From a checkpoint of a small image VAE.
Training: adamw at rate 0.0019, 5300 steps, batches of 256.
Data: 195000 training examples, 7.0 epochs.
Rows from block 5 of the encoder, named by matrix and row number. Rows with one number belong to one attention dimension. Each number is 500 + 25 x the weight over its row's rms, rounded and kept within 0 to 999. All counts start at 0. Numbers have three digits each. After the name is the row's rms in percent of the matrix's.
# v: attention query, key and value (stacked) (encoder.blocks.5.attn.qkv.weight, 576x192, the v third), inputs 0-191
# proj: attention output (encoder.blocks.5.attn.proj.weight, 192x192, transposed), outputs 0-191
v.45 104:524477552460489536512455477525494524499482514551486512516522511560473495435494532511549497511460524530525511474513513493479511497535494459487493535513455484527503515518481510483486477485530516533543505487497488482491561468547477533500499512452505496499528470488572501521493478486475527494527522457495497501454453493493502501479502477535531473511549498488512480488483495511476498489444535525498485464496490526544499501530493475541476496478498507458518499470527530487506484464520502518500493483524473457518499493478505467508519518547505463486485494493455498485531476514493499531
proj.45 111:483530514473496494484473517462497546518501500520523522499493529494491504509491482490505513470489527522514503521478527500542545529482472511500519520495516517539545525464508463497481509492435508489489506499447514505505461494475497480478516481472494529544480539551468470496505472524513486488519544561509495510476501483492512481538509471470478510487495468507474509493485562475480508537517537510570515519464500508515518495475538527502568516483528496496514508502487481533471529522488476494560524492515518541482490471489517528453520466508520521515532501499467516465502561550522525484
v.46 097:489501525495468509472496506464536513522486569472470499503505490477498477507513491508517510475488490484505484497510536491457532516515494531499510530491477558497554507491454501492525473493508509479497509470506501435457486500577493548495506442499489477500483511533467506481517466535485501433520510514490499503472498487469483496493477497505564488535472516516503481501508458468525549494549540495490508501499481475451530512485463460512497479488487545477446486470489536514490482513536498464568484522532508465495515506508501504493509513496492529478478527483492495472549510505511508518
proj.46 097:483462520487542509494488466527498513529506462503523516491529533550476521474483495519495514539484509501537468505467503472516512456515534509489490508518483441517459487496541486508454536535471484504459514514477498544514489528433504484528505530502508488529516496479523494536516525526517475575472547512484482492537535469520478483528493484533431491486498488466471479509496504512488477487526466521526507513483510539514476487516540551472534517488489483505507495532525504476494495495465475524429523477465527525520518497488491512500514466524516485510510495482501497504471514457501480458
v.47 107:538525480505482501507502507496491477521521516509483470496489511465510501486476487525487469520478503461530483495461454537533503526498527534494523562501487546512524440529517473487490501521543536499507484493480491541491558488453510500479505527534518452531481480488469525486481486528485509468463491453476510495509475510515468525477478476465512523479475499534513495535488532527536519514497494472470481512462479474521498524490490487501495516530476480472480496495505480481487461509459525532452542489508504451450547498446513493495463493453483544469474512498452469521523480474489484496
proj.47 105:470472482540523482489497455495484499505496479503499515510517563556469479487504510506512531473495501516533476449501502465503521480491471489501515491479526472530450479454483503528523552489526484538465481515468514511495478524490498532507469497484492545481501551462529484520529478503481500498553485502513560518498518486468477471492531515486487481535537518473506508475488492439531484499506479552474478539493516530482498469508517509464517472454508515510490522461504521538478513498468516503497473506479507501512476532551476551488520513535523483538480465513501499451515517555512509505
v.48 130:471497476525510510479532559478515498510489480429490497549492506471506458529489447530451495458506504472476464512487480488518495470481498531521528427479559526498487531464524493510496503476474488515446497539524494498516448494549532447550520527483498533494501522474526530483504509508549519543510515510516508507501496515510504477520497490474497473515520522451457468485473502468519523506536470473524529486516492523446512501509475515529524457508491500503471494496493491473514495498503495479524453499496484537486505544491505526502497458490475482505511520488537510495500508522520504459
proj.48 125:494530515512536498476502491515497465509497485482487461453533501522500539495524517498517477535488460484542533508485511492467502494494534479507468499541459480491496454568516531491499477530541512496525516481535479522485547511448495504490522474542517497519529480477474510505525475510497517477480518478492532468528475504481518490499520506480486549489502506490528485478513465524489477506450481513420502485520454484521523504489493479520436513516499493508496547530537507496522513525456476522452514483473511495506497501524492552581502509494511517474472523516503512496521448485463483514
v.49 093:451531483530560523463477535513509524535474492464520542480505516531484538535499443525473502451521508540497492524500532509508521507506500495526456457472495487469471489498477492523517498506491472494477519531482483456470429500486506463525463492492508532506501547469475543528495569510514508526493499511503508484517491496485526514470495478455504512525521508485462464464443503480529495490511466511485528505477521530462495531483479529487493445505474517522521517506522453506480545508485494528522474500508516549543485553497512529519484491493478497492516498503507508479487508522487524503
proj.49 100:546515525470474510497498484449477473484536519524479472494486539501501475527472499525480466549519487495506540492534480527482496543470500538494495492509464533490495474528474530524460499476535507486524473490531492535546534478511504519502517497542515459516487447502502464480525440502510513478520510480500520511474490545481545512494456531470494507500539477491525524495523472538518476496489517497471478513492489476521491535511456506510413510465512487504462536523496517508525511513484519493488524518482507464494530534509472481566479516527502520478509505514522537505544487492526511541
v.50 086:470511468471509519504484536531532493538526526531528497535515503439501495451514511518499502501494502497482519482443488489509492443500517515523495481533494518507473464515538504523461472481547493513512471522538497485493556487496498489505499499528538507483532488492503478508500471537482533527493515451482539514475497498488466496481554488487470534532523504465499511515495512484495469522535465475458499504502462445490493506525496508493470485502495512493453487515497485508521541509471510555486531498470491526519498477462546498483531446500497496474536551507444507481481436477545498502
proj.50 086:521474459519544511567481514465490522506499513488503519462532539514469491481510520493490489476525463487476502476483450501492495529504516474527485541485473509520509512473503460522522531524461493496486511495482476496457514500486468516476528501524519485525498500509492456502483535482480544484526514469507522474471460475500539493528481454478515514525511489509491484490496496517508482527488508556532488505509535510495478461483477462503455497474534513524484536458490482557554489507475495480516523454527534478506530511483521513580492558510510519465482464529529528478508525518469473479
v.51 103:518508477533493492515520515488494507473513480487519461531499482438493472505532488531493481472480524498540493494544493475475537517478505512504493518531497517484521451541477512472507449478519538514495502496518507457465465501503475483468527483525490499550534478505504498532537490471501456430464476512525509516475543498535523468515494495484461525523480525555519515535462493493493525501554513527498504467520461514486494484540473483464520538513517469523449512521500499491465498481500506506537531519520475529494512545517478503504463546503472497472491510436511513500486510549521486501
proj.51 099:451454508495492507471502482482544528520495501509509533458540469536476510491490522497515528511532488522524519554522478506554506475526544492520530464505523485533490508471471481530482555569510492515504496514490512503506536512505491472496478530475520484454518503509490520473480549504500521551481502443486459474521490512504495482491481494497525489524520476472543527478498499519473502524494445482489531532525508525487519529443515490523456458469513488497528514539479531497484523523470483486511468468505505492528469468470549473519469489510499485513479486528474490507514500441496520525
v.52 089:496524491536500518492490563498492500486476490482504462514479532483469472496510482506470520456472493514496474471489462503517534487482548535480498462464523499452479505471485535539448503468482471489493503490515486485480481526529499448551535545526472504500518510517538493499542505509541513497525496500487524515508497535494531484461482500510458519525532510475516465519454498478556545551527486472515498472482523478467511496510492505500532489512482480518429495483469460488468462490449504512468515479487466507500516549510474510494505476508513511519524555481510534504476485492522471487
proj.52 094:499461514477510469487501497529496453482474463472513466451495570542501489508466533556515493563493484518533542482478488495470500528516510497527493511509442486540479467548512479468513547536522494524463487537481521552504526464501476553513494489535507462501507495503510494497484468500480511506465523489496489527506524490474508508455484487490498526490467529480466497467498498497458480512466501517441540494492483509506532522554475491489481477496529484534515493530539515508487511553508522498517494486493508506498502526462474507532488485496488509522495491481488495496487441538475533525
v.53 098:501464490464489501541498489529505502474525504531470532516473487515476532489525564502544523495481490504484518530521497484489480447528459467495447514514503490527513552521492511502537470484503515506524528471511511520501555528545507546540495472478474515429521497545530508519524508462496492504486468503490468487486503465487515505531526484500536460474559463502484504502495530542473477453490501505472501543531511492494474464520505485510510497512490536468530479479472532508534512510549513485528491525496474495531454482521511454527518520529513501533503491461477532522503485491498522503
proj.53 097:524552510479453529503533507489517495530522482523506489500488462484546484505509482460514523480472516518497461524513472505481517522480462470479550508485519499532489510504503506484484493491459527513511478498524504468510471465525456467449520485447512510538463521503501479465511529511544499519481476516523466516473454530520454539489476504495483512528464527519518498501530516505501564505547512481537504520488547492512509534513536517555532492512532457477480462473483500505500510507531492517493510477523493519493507456491535530479496461465515489474517502487512530549520556486522482466
v.54 097:458470489550487492465507533493479489461529500495493470523516485493500473465511505505481511498514467457524538516536519494578509481450490472506491449477515472518474510475498469512479538526460457482480508499519481538519494480466508525542478473544463501525528519483482484468550487461526541489486527496524493477514509466491524500502511537475512493491509538508494505446516507432493503458511451519463487518527526531505485515509498511469509559502498476494502505514538529520484514513458540462549484523509471513519500504486478491502516478498512506509453502506512519481508494476502550520
proj.54 097:526540532459506490523467511540520461498467476486486473478497471487481551529549496467482521508511522526485479501494536492447515495512536501509535533501498526466470505509468519481472456467513537504539543485540489450472502496512531513452536534519521476451518473531513472532504525540529451486501506481487506499546449467533495527462532487518522515475532491508495503518499484515534513530506506499525496459494484503491507523471465493529473474515510526523529453517506478481467490496505487534465521524535504537527480494507509495545494533526496480477522511472473514485483479510508478466
v.55 083:508515499540471484511488547527530517527538451465514491529524524487488437486509442448540500473531535500475480477505468516515480472526512448475490523462514484499440540460543481513510520473512483477541514526517494526495482503480509529491488524491486535475523488522487501470498513524541531539504485470535516477533522477497498504467539491482491509539492527509463484459525497471480504492474497480500498484509562522497508499515507515503472532459491491499471529485492457506529507530498532489460494535497507501508505523489507526521544432478502519456479500496510483520479512462515507466
proj.55 084:486539496468532506519471489502508525489467528525494530483460496484517508535528527552448499492461490467527490481502527504509451532467470512498499535531467499567533495531447488495501503518465490448464488508509504461461501500511477518537538494523493528454491519520499521478477476496514499442493482494451482484470489467478492530491480468496490515461482499477522472486487492526489499486496469527503484510492468534473506506531515479497457479506464525539485474523498496497534505483516444523489523499521492507496498489516471509567462554510478504497467466459518484539512515540500474507
v.56 097:530494469520517490489519508518464515452517478463548514533528498463485475502523511459485493534536459470511471519537518472498498467471502534496515517500508502495518521501505490504534473497457519499494486460523493536524503478537544518501501514487483502486499514485499490467510519463531516519514508534533458490533496461472540497572487544510512499475538491496506530525500467509488497466536494509473527516506517531466501492487494472512507510471538486507488459564486540527459496475529529455506481506518498460523547505578493543480511521479489513531482511453500520483530506538513482518
proj.56 094:495482471527491491509469530530487522503454528525461513470475511474498558535537494505502499485481529527488463538525502520467458494543490484518503487480509477474500539529523487499511524465518457485521495487485509460532506506480466469510476483511523511486474463509511523476503506520535505520466552462476507483470466485544481525440474462536457462512456507495537458498506546523483493535493517462503485489460492506505518523510475540489540465513479500515494477506510486512535502522511471550479497505515501528478441479478499493472483492515478484496497507486466540537490500447497531538
v.57 094:479484531496507491491497482528512478489508506513484470487530494446493456460500496513523500471489494454527490481521474513542499529492493518502495487491467514479488500477524551514518521538550500480501478468489529497518503486506511554523480441518502483527471563502474513469518509533512522474539525505515520511515532535539483473474501503456523532508484529506499464487463496480528496503509498528460476514512489495467501489479459483459505528470514474536497546484546477492493514519472534503515536522474489450500551550529495502494476497470488560487445535529517481498541487468461505529
proj.57 098:523482503501533481529475477508516466511452516514543512528476481549478526505494504510505466502501493539454542462525482471472522481523538521528520460487509504502465479539484493540495509482470548484480507536496486484493466487502536496539540509521477512442494455517507496514496508468460486531483539480498468513507456491466531471482538483530487489483533481475520485514512524516528494509446509466512514456478474481527505514486531512520435481517474510489490514541510510477515494505507454480473498506503543520526498509508450538577493543530516479474510472506491505497479496521492516510
v.58 088:523514505474491496510510511517547523547493501507465546488485510566533526501524484531478485510514456495504500505484489523532505534479501474478500523513482536484512484513521531486475528531536527506504495500496486554478526520417509532464473490522549474495493486479535535459523468492492516501435525445497480498486495518476499518479519495538516522515494501492523536464526553535472498538464523520505491488449517517554486515514513495463512509528479499467514479475540493517528473530480508500462491490518498458460528479459508481526492493484522502535474515535493479480526500489530521492
proj.58 089:514470479533505501482491451493492549514507535478533473552476515474471464528505529477506519478492496548516512465492506515492532495493519475482491471511530521473486511468512481519483473508511499529520454486476491447500432470536500519522492526509483511512462544515478480516498533533542493492551510516539473484523518475537485467532487501499475501490519513519501511535468465462547492482483536482524497487501531493500528493468532473506564504472516487533502523469529493517517535457525525484512520496492467499513534520555521505463521531531480517484518512494477477510541488533527476458
v.59 092:535496502470493497476500485523509490486510479555515538506494516496509489474487539489483512533489514491506546471495485502514520500563518451475445539504516483524535487550511508521524454458488517512508526480534506458481524467529511537499517434531509482481477482521480465497513519523456462489487484511489519510531502489482497485466512472479481523486499527533502483477484495484520457507514534516453510526506502467484472517477478485474503512527533544500483487470519474457535504514516471496491497512534533535494443493514540472516505507544511491462530484509481507479423464500517509548
proj.59 087:468485483525525498487538493465494474518461483476478537512538521491523510511526476523530543465498485475461477486507488508476484509485444530518505533513461507522505500463480498467474541557483455519478541469485459549509483515498459501502492552455471516508481510513500490497537472512532493509517496498512455472478511510509511483504516472539519499541529479470501524523502517522470532481523515489512531519496515508540521471505540468532481538537465499465486495508507523520524468509516507470501500520451480478511544507472485461498467533477479481517501483505517498475546556524458527463
v.60 090:436451548510517526493517512491504465473481517485486519475478482519483522476526518513538496489527492467515535487498502462524494498482506487540468491475506496514464521506496547533526534479515473514501494456467526490506498512491514558554523448523496515436515536502534501532514487533459485501487491484503500519487503494495558478528515515521497510453502504478518479468473512515450464485543523528477533531538505503509504462477470496487506476453537489492512477500560497499506505508504487455532477532472481465511504510549480512485545483508529490513474497521524500474509501551470473485
proj.60 103:563536534496478502559515500525490459509519485530481489522457519473529499494509486503478531510509516489472484512546477473448531480522476509477522536479494506486510474529475476478526489463485537500532524505541498478487517458512507447471536525503515453513499485471461499514500497502527513488476487485480494524502458517496494495509522487488523493486523510499491507517535535494534522537474521489502518509480525493497529547514489500514400544529512523504536456492487506493530521473477484547502477489518514535492503521521522477526492542525493482495517481520478556508452488467535457491
v.61 110:536537474481519512526477495509498512503487505480508488547486486510479483542530516469481482474482554562477468516487537516455527546521483531478496487521506541475485497509457461471519490455451498494490507516513505446500444522548516488482479525456490496483492499479485529480474498495512510500517522536495489501501482511503481491493504493481497460522532452464522486536488469519524566491508519439498484490490511515479507502479467517547504489524493546467469488507467513512503441487525495523495497465541535494482439476483525498490516499512481463491519500452481511525504531495477463505
proj.61 112:440480471503474495472528506494477526528522476467498534442531527490500511464506502534515487484499464450501487521502509472547466480462518510493498531474499497534494527474542501491524504535496505479500499527496504529492523537482460517489495501527480547530469500506481478519510469485525500496483471479492515481492527481474484485479512469476463533471490515506473527461512536499513453470520501534466498518539523477531508469498493474487569485492516476538513506499509478485488530485467522492468489523451489511511556467524501526441492457445502537487483471473474441495527485510491519483
v.62 088:436489466497494487531475522497495512512503523467492493513474481539531511529504510512518532514466523531500474503532517488468478499509474480497457478496490503494494481487468502478479521507476424493471496541475461499498493532466519454513518522515503497536518515463544539503484506504479505549456479494485492478468496496498478481496493515496468506504533537470525507487498513489480486492469515528530492427477543481520516511503520600505513523516511514512501511505463492505467503453521535544490465507458514511537464500485549477498522475460517482494471477543491520489514529533526497471
proj.62 077:549519510530481466500476508539496544526530505521500504465501452451482486529525488510478464515525512492467562507505538472546459514507538512506534510476511525506492479513507511511481496450515537482511529463528484506500529466525502488510490472499486508498488493540480484468514510495520472471545485533498466481515500524489537504473469539484487488462477534522472510510534508490494498490496533510460472535473481480507523479534524470509495490472503485493525485498504502522517471502448496469537534497484474481434491512456482527434499456511490536504552493477506486470511497484522538554
v.63 095:489520456453478502467517547510481463535515535502488434508493507489528515527523522470563517540478487482542523496474474500522538483486497537505529524489471494515563453512545498450503507518499530487502499483483492528523527464454474522508488499491507482519453461534467529501481476513501494471469497505510465481467486485492521501528494499471491518513453513505489513504516496585465538495512475486522468518513464487556497479497503515501517500482510463491504485504513494494507475513501512500506549487492524478465523469463534491506501547485490481480493488476482463527529485456482486466
proj.63 099:499474472562535513532524461487533525514480481505523556487549501560468480477481468488506553506496547538492474499473510509476464475534447486539464500494543496472494504461507481550528502476526485496499495516496507471513472535509547513487471517504471554482487555497488474503471548509486493544491527509500521488526522479491504495500499456500496504508501497537484474522513520444516485492523538538519481502501482520506478518520540456493544477519485547465465494473505479511472500512507544493510496504525481483504493514507494502437512488488485494527488518530503495475517479493537506471
v.64 103:501480499477491521504524503515483515512488498490492553465498482510477458462465519500493465527478532481504488505471503493551527471468492482489448525523557467516488514505442473497479500453480495510513477497477512511533462531567491485531499493480505528439503466516543469536530509480485483480541510522495440510471490508497523508521520512497500459495558473516510473484478521474528492472479532487519515518530515498471482514498472453496501495511531525518478495482458477468499479512529505522492491486432496500476476535485493469501532527515544483524558502485522498504520512510529475452
proj.64 104:506497502493530488516542494481507537502513518491493467520514499511516501510528462488515535460495520490505511535487503505462464532523466485499479440501437512508493529524498495463483503544487517510469491517519466517469553493459522497478465483557482548557488536520504467496517494485548521511478471509499515463529527535486495477504530524474469535471469510486497492508527465492490450504506451473466509499504551485510531489519541522509509506502464498477487484526519561444485526525477482487507520495543530505501547475496503530535486483459484493471445527482499500492498489522475500497
v.65 096:455483496498483504497542431496539528520485527474479487497520477471464493519545458497543500477505477469464494482483512517484500496508471485515501506469452512512498520487507528451494487531507450478482488536497491496502537516469522535467473476501509494561479556445514472505471446523495508458477495510494536483455477508494460491521493515533493517494459532468521517504497498509498532511505507503479500489471486480522507523463537532484510483478479522502558497472479491519498477483489521506527490487514488504519545486469505486507514445426489530494458499508502466510538530530510517537
proj.65 095:481488472503519484497483549510510528523520476518504508508477478543508474495467499501503520531464536523538512511487530520500524507513529516509529481518555486495496490507483494527461461494527546466528522474515467528521469532535473475542532512498496500460451436518497547469483520503494475532507540530479504465503475502506542519513522475461497487512534479532487450480455502475537542522464479523494489526508476513524458506531530507519493486459492522502472496504513456517484521482538523471456530524506490525492469528526506506501492547542502527522550479488485514524489498479535469510
v.66 094:536496540482495453486461539485524512474527506512512465517546467527497507441511482523505469509507431459510491515537496479525519498459527515485510450523511537466487528507496538491499502467504479522515497500492514505513519510512505496520472470480489517467532523529541531523487490512522488477530487483490553507481505477487495477520471542471539532507490503451517515532523535481491511481543517530524470455493444517490490474516487501466509538519471510529484508478558495511520474449516488471545478493491467472500538497479462513500498548519477532535483525485502503498508473539503478514
proj.66 092:506511503480480495522497463513475512500456473501510519470496534527478510505578490492477486476442525543509499462496472473489486490537456479484478540508514438491522514491521463480505519494477513505495529473515530461499533525481508521540508489525502481517504502503478460526519521520469485488478535531460477535513483524477478484493518472551516452508475471508538467485491504493464504477469473468500508568532548508513532527511499517488507493523524481447495488489476503490538479471517481511504508502497526533533485482493537500518504433529539500459516508481453501477501478460471503493
v.67 099:469499534496538503494515554534544478497495496495509460482446508489539493529523521470536482552512484550496494518513500479497523527505477499494520506513500522517519454505495523476533542510529480506489488473522504511484451472436467541446500534505539477499447470510461495487506496518500494533490458480500510501541523503537474483535522536479497519492496472482508519510544504549462508488494486473483473481523516504524518509516466494471486453522512537510525480477495523519503507526466476500486513513502547511499500445499495498485451488506478476482451442512517497506502500466447507464
proj.67 095:532523482501537492512492463488467509484531507512484482519553475469480525432460510472461523473494478449482487530491520505515451453501478480468515469467462490489525542491520491508484459516480500492527523520448500481547532536551534493514518480465489534466484497512520520502496495526466507465503487493467482484471537498490515479492489480473517512495491478532510527497473482480471494469537542553522528506505468510462477477486486482452539515525473515510491518512495481501470474497515484539527511496460481507485523571531462463506513516528502492509514520500500525497527509533480527521
v.68 107:523463492492482483505477465519498482485477517493496477516514485534523535486472462485516506473529509474484508512474510514531490435488508534504509468467507513509486525500549449493466529450461525492477494531470492504508566545483491478559492550507518490535545520504488541532537510522515490514497534462493503502489490509501509496485540519512453470499497516519488503532474537487529515525537465493490510530489519514476504511517510523527505469490477494473463518520503459510520468457485551490540486518512424532457535515467486489497507508529510477544480533478505526471526487500509471486
proj.68 102:525497509485490490488468531512507461516505472541499481476518497474502498524568464525528489478473483543510489465477500481473507559508464454464489507543497496545504519529440511511483489517497486525470524508528479480457473500484505490475483480530541459457461458468491466460486479509513506522489530532521501502487481525500503503481463532456530510510495463496536489496541504503509500491474520472495510510456518503482489542481491469508466489504504486505533469508513517531479505516501497475524535527522551485550456443511544523548487511478529504486543471499501529500515479525518482472
v.69 104:510530529530501490489516494488533514474484478512509505478500526482510461482526495474488537442515473521457480516529502489496463488556471478476477469480468472542508507489514574488529510510532519498492509498520516466451461490456497528462513489513472516498477567489474484460462446515502489492500471502508564509509484492488491485515498504517473525541484516513479524460541480495467483486512488513509487473497537522518498518510514531472499501462498438465536477496484534499497506493523519497438520488530486479505513479506490527505487514503479534436493490521556498519522485494528545511
proj.69 106:500512484459499500518472489513497485508479540461484544524496472470496528510483537482511487547502540506501508484491513505517537533469516534518510515471545529446489470488469484518509492554490489502513507498483506532495521504562481468515482526503470453531516450519505555504478548480466490456481505475530472499477487478529519500542521466499496499522528526482530491476435516504510536529483508510540485494529459512462477480485486508518459527483462544532523493517524431493525529487517488532559485472458500507523526483526494480495506486496500495510511487505521493491485532514492467526
v.70 086:534475470488529520489519473503533475503515533493490459517544553484475530524519497510468469533468502462492490474485501485445500483441512556480517486492470475502490498513556460497480484508494470497509487518485492488493568515462488483526532558477507491550552477475511502484522493499506503471505488436503517508477480494511507522474509493511457515492432487507479526523493559499492498485466486528517487503510478505489524472508512536513500518505450498491526530516550496503491495502449486475512489480502471521483532502479505490474471505518513473541486549475464497453489482496539494507
proj.70 085:497502542481444527509483494523497483520461491497468481496518524535486466529509460491506509487524504515513485503513529504519514519558516456533469481553517457509473524473470502473489462464508520471494471496506529464503466485482478475471484496493512464438452506518477502509511474495478459502548502544517533512540472472510480538506506509466523510523522503498528495486517485529493488485494514470486483540490484454473475536485494503479511496523533465476507452482522527491491509511550502484536505514510491494523434454511532491509496519470523546453525490508465529520460516503528499456
v.71 106:480501478501507545512519491525457517540493526518518475495486515476511497486461527494471491486479519451509456523466501499525500433467492522489507550497515508470492496538491495487498488462482503525543526528464500497522516503559486495520493500523476489437541446510522464517509510498448535464482506488475477500482490534522482512491502484526542503450510474554520505500473504509533489529499519507510527535508488504493468515489472459545501538521492518479469527490459478509497474505529458499517513507484472482453490522483507519509544501517551482556537541497525471507515483532536481488
proj.71 110:474459495532509463502494538472529467480551487472474522501519500528482517542519472491503468459528490552471528498516525480508449507510488452502507475488455515505491476464505465497478513520484493542490506508503481472468497499468508527501528499539507540555496520473489500445502491516549492551520528505512512483485504505445492456482467515480458497486468510501458490508549501496493475464475529521507474499485514492499536519514555529484522521535510477504532467517519536489511512523484524541499497475555567506528526484494521517516480492471527480482489486519464501482500515493463527495
v.72 086:560529512502494532485457506510502524481503518514491518504521502546528496483473512541475497513488450501509534487537525486487527528471494532533502483498530501491527472456498524501509479516503554490467504493515486474509460468510507507481491481463516489471510511523514485497478452474522467514543518506484522505544469513512559498497497520460539450520523492475479472537537480511523495520507504554490504458475447512513550471539490519461490490474534527519512502525502529544483507515526507509500495503546547480531546531472495481501458474513493521501508505468498511475461481517455472549
proj.72 089:491501515499510480475508493480525496510501491525500497459461476495506500530485476460516538485500499509529518474468474497504500450517539470537469540510504496445545544527534510477510542493452465491506502501482501546506534497489492476536479510512527489537494510505474466528542507469466468487515468473527489506502529545529518474536510524520496506499493463520528549471465506501520505506491550484478529496449527483519488508503540501535507498508501514469523526499459495489510477469482503524546479539433439545501515464533489502465538535505483465513496523528479484535514500532484508484
v.73 101:447502543531508537516468543484534524511518457501466485481485506505493471514525525509529507426520481511523496502487506492496480493520511512533457456489512522486498525493487490502496493483499519509471491489488489472508472466462501509479487442493529499495506519524514484463482480485532491552503518502517517492470496494468499485520515523503520486545499514437514481508499529464474512493538524499478516477530499497531513474528462542487504513458510467500444488514548504527473474506547549496512475525515488528502439512515477506522482481560468513485462463496505520510447457535473491454
proj.73 097:532504455458435517510529507484485473533500508503553498518502524508490527481463494518510518547523485497505502534517480508496500485503492519493519507533513530514499507534531499478461538476504488513525525529512505530518520534515492495540481521460457514489498451477508490512536515525498461450468510477488495487531475469475486520468486459514489529479477478496494488483473469547483516534480470487502532558521524494469485539489511467546462450517488538495507483487493470466532512529507467471490515483438462464477547526531511527515492493500522447493505498524506469487540505500518468522
v.74 104:476473539518503503499479514485533519460505499504473493544507479488506510498519497507527460509512477441513545491530547478503472495498510509538456493520501506501539490496528528489543512518495496484469493495511512466484532497464538549531528446515505470527490516547502503515518473480511448463538516511484530521483546486479539471548484496450493509458461526550483499529485542487487502462487521518472496514515457495505506531519482501471516514504516453510458503538571523505456484506509497491515469499552536519493493504520481518492523525524502540469502465478503498503486462499509468488
proj.74 116:554500478457508497541487487536518501511460473471516528440501485493500453481497483467469520488510499515516497500529445518523472491545444488510516500480467484500487522480481481514489519488495511487474490430517504521504479551498518478545498536461529501482494466495469524521458510489475476464475489474490500491527478501516517509524511458518512509557531486461524493481565478513518490514516509513467480515485543488462501496459537460473503503489491524447512496499471473525528522474514481471528533462454480497485472462506504508520523512469512483482509530530467503531531526505504510528
v.75 137:520498451451461503507493457493461495524501558489544472478481507493495534529489484509495525550478516474519451488448453519531514470516506531490533532518465487511504488502537477491479508499493528518506481530497492565487531541462483477489479550484495493536494467491502514523497500523460515488467525488468483495479509534501482495477509466501471543479447500514503533490520506530511472502485478470501478521496495501505494492486502491534484516520481502460552530508452476508513461503454489522490545510487452468464558470491527521505525524448494507529525509487478471499517521477503485495
proj.75 139:473459528530501495503512541508510530481502443493473526511543496540475472481522508520487490450511508489496528494515538480476503540504519462494455459463525521546474472486457494528509450502514483517477510496477520423505490472523468486475496449506520519485491544474518528477489455475561493536520514539521518518515524506498485477510491519503500471515548521561519503508494508479498526505508531526522474502497487526530523498499497497496522499494554506499469470500552514533457493512506490522489462499537544493509463514497483460511510495546513497495508464489519543490482480501523515474
v.76 081:455512477496503506457507531483493492504466505512526487487502471512491505482539490471516490535491534457503565496497498502557522486481515497486508536485495508502540471515523413468470505527455470488511511515485528537547530504466502503546489516501533477513477468497496518507499560515473518519483466517480465507489501521507452513498536494551505501490468531515502520484513497503495478464477482489503478551488516478505510521467472488507528503513543481544516465524506512498535496518450507537475515473487534453466462489522532519514506536468521475483491475508459468530510510453494479492
proj.76 086:543480493556555522522480478503544498508553485494472515519468518470513498496484537517476473497506523536482472506509548466519515485495508495528532480482490500522471497513468558465519496508484519514487532469497517489468485477487517511451509472485488525466520524491539533515541460483517489532485463553524482522502469474485500490469499474498484530468501489473501488528542487457517502520537500513473509441517506528477515469487521470512513548485490537471486523475502513532473537511515471482512496482519488517524499536517506481491483501538512524525454522483482564456470518525546492511
v.77 100:520482545479501513515491540475529507477506485493484483437485523468524489458483515476515482482511469489539486470510523488513504496532560491543477461520516497481491505450536574544492504511460547516461498459509478520474499492504492502472518491492533496527467509493513505490514517524535490510538515503484551505502512493485509503482465537458490474523492541446505467488511485455473493499545543496494501445504480509495528480525525535450509514498533449510426517520497488504527521505502494515501483496490481539489536509500499544487478491485504523474488521494486556477495477525489507493
proj.77 096:474484445487520463499529444488539493534483512526541448533471531499502501518480473527518519539505510501485524536513493481464511488506482531528481525509488505486488524532477453469510512466514477533505498503484502481511484490544512468539471509502480459508495498489499494539466537501501462513448506461483457504492538510474525529527537492501512505493461452482515520486467468572496485535489464477502515563472493493492480516532475471535481472511457529497541473517488478494534467508531519542513480499506496470514473525473509489503518498525478478508520501480527443506511483518505479482
v.78 084:487503484481486493552509470499495515500538482500546521522483503547496482487499543471529512483495497524514487503508536471464481518515432498497468507474496467503466500507517504500563503527491464526521478513487488511471459480443487477518490499513500496517465491467533487476493490494485499526497453492521504500440471488537508471499537532540458510522514485498529525514557452515461477493457464551518512486529530507488499522512543526486484530515484476517506525510496507460485510513495535453493553476469521547490491458499491493480517547528529471472496480536529515482524517501476532492
proj.78 092:482541531509506494521508520506476511488482484514476520466510471487480500537456494496489509471465491479497456541479527500491470514445535506492540530523507476503520526472505504497501474470488528495526500527458468502515516463561482530483503530501452521526501507496455494493477491497548510487533507466483485488489503506502528497509507549496524534451522532518506472543438547531536518521540484499541515521555521531484469527520445493510558512512487512547545485515494469466460526531525494527534508511477531490504520502489505486487476453489490502532516502516492483467519513524501487478
v.79 120:502489481488524475505490477530552524503505506500525465518505504558488528473505475511477517487493503528501491503497501477462488500514494468491509459506472460513443495504506465520520516557536483494532501502498516519488459505471529520470507538515513546517522508454542517517490539507446528520435481472509495491481494481519487516501534468559489500537489514468507544482519514518458463499468468531515544456491508518556513478501525523526491461495472504515540496522506478498540505510512501476469472518445517511521525479518521515521509484494502445495453493518495522493463459491514536470
proj.79 106:498494495478495497475498479514456521482482499491455502502478517459509477509532484502500494494498526486496491456519512479512471511474509495490518490486511487497525508462497541509513480449526526480507487474476475524494553511550444469468518511461508457505476537522504524511483481461529513496526526524461521515492486532511479515440473502465528471454503488506517482522452500486519531524521509471544474498492501485497474495491464493500565536506516532518517520465501522533487489515506536557498509534536494513538513474473491466424510470502455547482504500450530465509533507520516459500
v.80 099:471525483492519504510479545541497492491511507504532484524475510507472478467525504495507497460476471525482504495536491486435487530534510452473493453505449489499472539503475522523509473517505459513493523479497473465467486471455488537490480496513474505552518501497524483527453473500470556485458484478495515482456493503488494493513497523528477498540489496480491530443542499501478522503468525490501520422506523485533500482491529528497497538501516445501489508513495520503489510478518502490508546482457464536526457443501541468511523498518511515466490499495507503488477457530502539490
proj.80 100:536519487474507481515507474479504511501481510511457526532476513500502475510470534463506474523531527454510487522515498518557469492515506498507531506504544491505536499460463480454465562538516498519554480517485519496506510478534486497502489528510466456484502522530463515515508538520462478488510516480518498526526474524540480524508479511509534473492503507523501502551468541524481545516474497506532508528476456482468481485480478461543459516492497550505514507487467444480469530528508508515494486504528534469527531532507470476468452481490504504516531521496491484470484530497489440495